config.yaml
crop_scale_min: 1
horizontal_flip: false
inner_norm: false
residual_init: "none"
muon_scale: "match_rms_adamw"
lr: 0.0043
momentum: 0.95
nesterov: false
adaptive_grad_clip: 0.05
epochs: 15.1
Rows from block 9 of a small CTC image transcriber, named by matrix and row number. Rows with one number belong to one neuron. Each number is 128 + 32 x the weight over its row's rms, rounded and kept within 0 to 255. All counts start at 0. Numbers have three digits each.
After each neuron's rows are labels from the 100 images, of 14848, where the neuron reaches its highest value: "responds to" is what is common among them; "peak on" is the class under the peak. Only what is clearly more common there than usual is listed. The data: seven-segment displays showing three digits. In brackets: how many of the 100.
# fc1: MLP up (model.blocks.9.mlp.fc1.weight, 768x128), inputs 64-127
# fc2: MLP down (model.blocks.9.mlp.fc2.weight, 128x768, transposed), outputs 64-127

fc1.765:122155098097149161166085151186100157102113136046062044163134110087120127179109134149136134136069095109090085112070155101142128116159156167202148090190123152174193129120099149148116117051114104
fc2.765:159126142103154132113119165134138212105146135161132106195146136148088156112181155078121104190097164204101105160139122148180133167155139160123172139113166181113112131129172096127113124122093160
responds to: the digit 4 (100); second digit: 4 (58); first digit: 4 (47)
peak on: screen (68)

fc1.416:062077186099140114148108132123129174107141147121072107123138110131146080148125139191078128043170085083112152118172151135119113126170109070204123179140115101152175148154059096156105150099140188
fc2.416:142121153135132191166109134160104126115108146085052102151079150147179098098120167183160137121134125095047127136048091141102081074198104138139142117086143131179104115112151101154127102169133117
responds to: decimal point (97); second digit: 0 (29)
peak on: surround (99)

fc1.39:094132175115137172107095102106072118095126031145161182128150195123161185142109151125093115139133159126166105144140134109107148137140078166176155116141068173169121147142101109097096103084110134
fc2.39:109147150107129107129107101154127072164102133091092086179094115127079148126048130150141093145089163107093131111128141132142189143069146122094106138150181110128181137148144163090146155122181147
responds to: the digit 5 (96); third digit: 5 (94)
peak on: surround (94)

fc1.594:111184083132150140124075033087165142192135150172140125126132108059172183068202103140104185113071100129073162089068124181180128126126159158130118140111106139121117162087092098158107103095131144
fc2.594:128086136095122113124124106122142120124135137125169160136198103105117123137057122147179126147131117126171148109116142151081155075120111070147123167139158023156125089102112149104173138126108096
responds to: decimal point (100); first digit: 2 (35)
peak on: surround (100)

fc1.309:133098088149165116109095168128114123129162099103089112110120091163155197106182148046165157114163112118126180101186113121143080135126081095107123096123102121165201095117124166126126139118158137
fc2.309:158125097097107123171136104096062129122150145167104102123089159107118126084094138128094172136079145122161089143126157186089149168070106148085111130171106135109107101086154181089055121180105137
responds to: the digit 1 (100); third digit: 1 (67); second digit: 1 (29)
peak on: surround (100)

fc1.188:122141067132133153151128131187093126129067124165108133099135130162201120147108099168135092184177120087145103134116082166130112155084152129176111133067114102052133038118084172135081107167114172
fc2.188:097150114070123159118135112168122173079085124081107085131114101106142105115176129134152134140147138160119127110086177105107136131143056114158119087132177151087171162076151139204055113131139164
responds to: the digit 1 (56); second digit: 3 (35); first digit: 1 (29); second digit: 1 (27)
peak on: surround (100)

fc1.3:174089136138091190078147161125129138197115108131123163121081142147154122120113147142205140119110116048130097155140182149142122138172124096164139131146139034119064093088114164110103142157119091
fc2.3:049144160129124122115166156136106079150129141143127056074111113148196133115109116096110118117122158207148123164117180097129155125135077130130125111136115177136142114137096142159149091137157147
responds to: the digit 1 (94); second digit: 1 (57); first digit: 1 (52); second digit: 0 (36)
peak on: screen (96)

fc1.460:092090166163072117164160085150120096139116149134155127148118131156150064107091086127128119120089080139076151175122104164118155173094116133119114122138156136137075172096142092132153132194125183
fc2.460:127121135094089124154076137148132124081108209098131108163118079082110134114153136093157103087156133133150078155134141142157195175153072091157146163116140104131100141143117120084102126119143127
responds to: the digit 2 (97); third digit: 2 (92)
peak on: surround (98)

fc1.261:080094136127036099022074138150162112104119140096162140129168160068091060156116104152201099120136127089066127166155159152154068161101170167140092121150148155107140095136106180152160087133127154
fc2.261:098099179189161178106138103102146181109085116078159160188085145124071164072162146144102097122117128112166151071114164150124117127151135069196145080135171138187146071144122164101147095106130086
responds to: the digit 3 (93); second digit: 3 (73); third digit: 3 (26)
peak on: screen (93)

fc1.425:117103055084152135105080133101112140108134062129159155196104173111150185119107180166129141112111129145139115154101115113172162080093123143127154127119101146126113172133096037066122130025106147
fc2.425:125101110156179128103132101133165123090173149165118112182107167178161195122144130144145091144146158119119194093155130115108093100094146135125134097138160134138181116129169131140123146032138179
responds to: the digit 5 (89); third digit: 5 (83)
peak on: surround (100)

fc1.457:117103127154166129076151122176141112086101126106100090098126162143129069141162103192151107152084086081190102129112161167102115140080125157176133139218193148126182102154149182118103103082123087
fc2.457:154101164115081157114120089114136151094129083133080079113081134155137154031174110133164110104120140185119081152134122131082136142151117131114148108140176090067115163116139129071116069171135182
responds to: the digit 4 (94); second digit: 4 (75); first digit: 4 (46)
peak on: screen (84)

fc1.102:149164121117144118219118152134170175133104146172059111095119120165142060116148123108135093113160212130067161133098179126091107155117097148108128143103145139154116088150123125126143107098075148
fc2.102:186144163119172126213044140140097107109091144118124088117116189122117122110145071124117137124098174146135083220204143189094107118149126165170171130057146138084156108150166129081166127101159143
responds to: the digit 5 (77); third digit: 5 (58)
peak on: surround (98)

fc1.449:102148119107153116150109106135117088148192127145119168139145116107162187069190063163143188144066119084053185117035097138138131140147151155072119145174103124090171142122123126154117049123177125
fc2.449:181112127155157133108126092162107164145093140181192126104140121123110093168081130134138129180132131158153168125070085172142121104103170121152125129143102094159084162127135105239139026160105133
responds to: decimal point (100)
peak on: surround (98)

fc1.372:147098131090139104104066102149143107149131119094122083130051150100169112127096149114136152134068125024165071088137159150072134196135121129116085118191127074126147151061123144107134140070105152
fc2.372:076113140125125137110126109114139061171118158168169119092084123108089123115138115155100144121121128194083121181128133153133169110098140143126178086149140120123107152121083143176099131079102121
responds to: the digit 4 (89); first digit: 4 (59); second digit: 4 (50)
peak on: screen (68)

fc1.342:144093122107097109080107098173135148194061118075110114126092082136101167144142147145101120134104109150132105201120128104170170076136133138156147138152173157039091131138119156136180085127129162
fc2.342:128118120098082091094124101104154129095130109100153129141164149143196117108154170122133155127121133087114125114150147120084125093206153142148086156142099203154124094169146121185131123146146161
responds to: the digit 7 (59); third digit: 7 (53); first digit: 2 (29)
peak on: surround (100)

fc1.607:124174088105154077142087140098039126158124120115167110144095114134153117140117128133100118091125104181136112101086127129147089143147103092164154149222134149148075118094128081092127126135122182
fc2.607:137127108159076107094146121120086106093184106102131154108125113127155080085147149099108140117190076133083143178113125116096157143166159121079182176163132081146095095051109140137155179133151135
responds to: the digit 7 (63); third digit: 7 (46)
peak on: surround (100)

fc1.56:143082170139045144129089124104080160111137129081080121178147150122145146102142117121140169053140121107138120132103103166155117161139134130136105135179084071163096120117097155141106115173118084
fc2.56:091102146114113140157074149130110083139072157110160113131153173164114140103077085102215189130083161094158123085126154093078113178066106106076072098178104179146086103129161149101181156125111165
responds to: the digit 5 (83); second digit: 5 (50); first digit: 5 (28)
peak on: surround (100)

fc1.461:135126114139080100105112140157098161129135106082153093127233125144121138107107135182198087076147144069137144127169110169110135134186129132161072122134118067114128045057074130093153112110089131
fc2.461:077138058130190147085129103142149147087125156161089133098125135097195154129117137148105079119132137222203126141138192144138133161119122124159150079131124114083163170153123134127128134113113104
responds to: the digit 1 (62); the digit 4 (58); third digit: 4 (56); second digit: 1 (35)
peak on: screen (96)

fc1.192:123088081069225110114120137108097146131152122130148117148128121094225203122105124078122182081133147157110140102158076111144081106126116106183149108104146123073159170104113125150061112059120177
fc2.192:147161166179164181080089161139139147135141082113085252107140123112123169148081150168162100168129131117123134112111100141131113158097118073158157107136079104139171096109181172133161125105079110
responds to: the digit 5 (68); third digit: 5 (51); third digit: 6 (35)
peak on: surround (100)

fc1.499:111134157108133085125140167136034149162133101089106148103132111114111143124192198103122164128174108153121105118032152068120135186136150149160098103101125105133106124149101213116119138106126120
fc2.499:170151137101140034158128094083201128133122113105119145220133113107132103116115126132102138131179147149120131169155147155122116189131172084107175123111120150215152107090156132146082097118155161
responds to: decimal point (98)
peak on: surround (94)

fc1.387:174084135094174132126116132164149118126115136110131142155105132116154187099145143154131079098152127161115143144120102143211148109126144101167053075130122121039162137143062127163108101165138122
fc2.387:117095083131126156128158146154097172053169083086136127125141146159103123132097140107108134180117145091118164097124151106170090131161204067194046117135089171093126170134182099131160120076137131
responds to: the digit 7 (100); second digit: 7 (61); third digit: 7 (42); first digit: 7 (40)
peak on: surround (100)

fc1.573:128105097189196156111106134081105119118115149101139202098088077095135141196113129120160146090116147167186144112180143122073112072129126143123175107143161152088169169155126108118095153098153133
fc2.573:138095105080087170144075159150095196133100142108129150144127074085126146088174136117094112041096140131166053196134157097154165093090171176160179124138122126145137201092135202104116144110112172
responds to: the digit 4 (100); first digit: 4 (74); second digit: 4 (40)
peak on: surround (99)

fc1.554:150137170153123106108142143145103133113168116100098182137113129185111156150140155132118133153145115183111189116081153039140091120079109175081103093202142179039106169122100148114093157133162124
fc2.554:111134140129066080119153116086168139142163110120114162087159137142096116147156096089154087081117112121147160159174156148113081118133107158137158126131088088148128132126111140129103124083156170
responds to: the digit 1 (67); third digit: 1 (32); third digit: 0 (29)
peak on: surround (95)

fc1.584:053080133121091103127164071158113117158159107235118078119142086168122151161077105144167130132118138041101172100112089122166075163161138130174134119079081151184139078134130141121199131090107118
fc2.584:127087085157122147159081130134107095131094109179072086123174142112136161104143114145099193142175126073161129110109118096127068084070092103178109158112090118145088124118070133158109187124124128
responds to: decimal point (86); the digit 7 (57); third digit: 7 (30)
peak on: surround (95)

fc1.206:110151125150132128097132144137140133159121099079173088108104146116048148193161153113152099137122180107100122128144077147133127106181110141105080167131126159113121114117049139154125130092145189
fc2.206:170158132127067159146117126093164163084098120116157142180138165148154130125170097134076105144134134142097171122120157115115173100089179110093187093106136126130096104086058106166107085115124097
responds to: first digit: 0 (25)
peak on: surround (100)

fc1.111:106140088119135097119159122150229139158126192163124187158125118156098157101114071119161140163121132132157133135111116182102121099131199101139154096077096116110095131174109067133165149088117127
fc2.111:152118137124121093132147099147185078121118176125141108101128197169122120132082128172114150073142064115143130126167118096129142158103111152166177051124120099107125149184060096078111167183147141
responds to: decimal point (100); third digit: 9 (28)
peak on: surround (100)

fc1.218:139145058114134202093099109106133117165176087135141159196147161101171122108122167082189129130147137080180117122189126124156127131085186107105176127146116122056091154165140099135125116135102112
fc2.218:067168097086116143151140172114142201147130109103123133094133094140117142159191130073179099154086134126152130075134109118096122103133075134163113074140120118170186122155187133118142113087134103
responds to: the digit 5 (82); third digit: 5 (70); third digit: 6 (26)
peak on: surround (100)

fc1.620:114118068079080138138168082040161189147131142157009140120140090108120086117106114143136113171089129113137176187074123155134124167072152138146125146094141137049131144138114136124109120101054161
fc2.620:117183163117131160199042150155146111134178159162163136133139119118103106204133095091075086124102148138061122146131129135195108150103096087135130124086086159118164111159133148141084142135144120
responds to: the digit 5 (80); second digit: 5 (51); first digit: 5 (34); third digit: 3 (28)
peak on: screen (68)

fc1.101:109132112123127122159155153122177200134132213161172096154133159141097074075123154133164170059124149128099087177112122135120182122124114094154107170108171151087117131108097091127097173095193185
fc2.101:076121113078131138164127150090084146109117090164201120099121181159188155152100132141146103111188092162116221113118162124157141168169080103111150145121119084128158108122089116154104132155150156
responds to: the digit 2 (89); first digit: 2 (73); second digit: 2 (26)
peak on: surround (99)

fc1.734:060164111126137134125170116137179147138067126111136091076138144130150098142080064162160143075153125115114124150174100091140127116110134125039104129122139076138096071186107147135112202175116160
fc2.734:156123130098147172131079134089137129153135118143141121111055175179101165126153046153138185111101140117153097120148104086117095140095128079092111109104182168168116150154178168093192071142143175
responds to: decimal point (100); the digit 6 (57); first digit: 6 (35); second digit: 6 (32)
peak on: screen (88)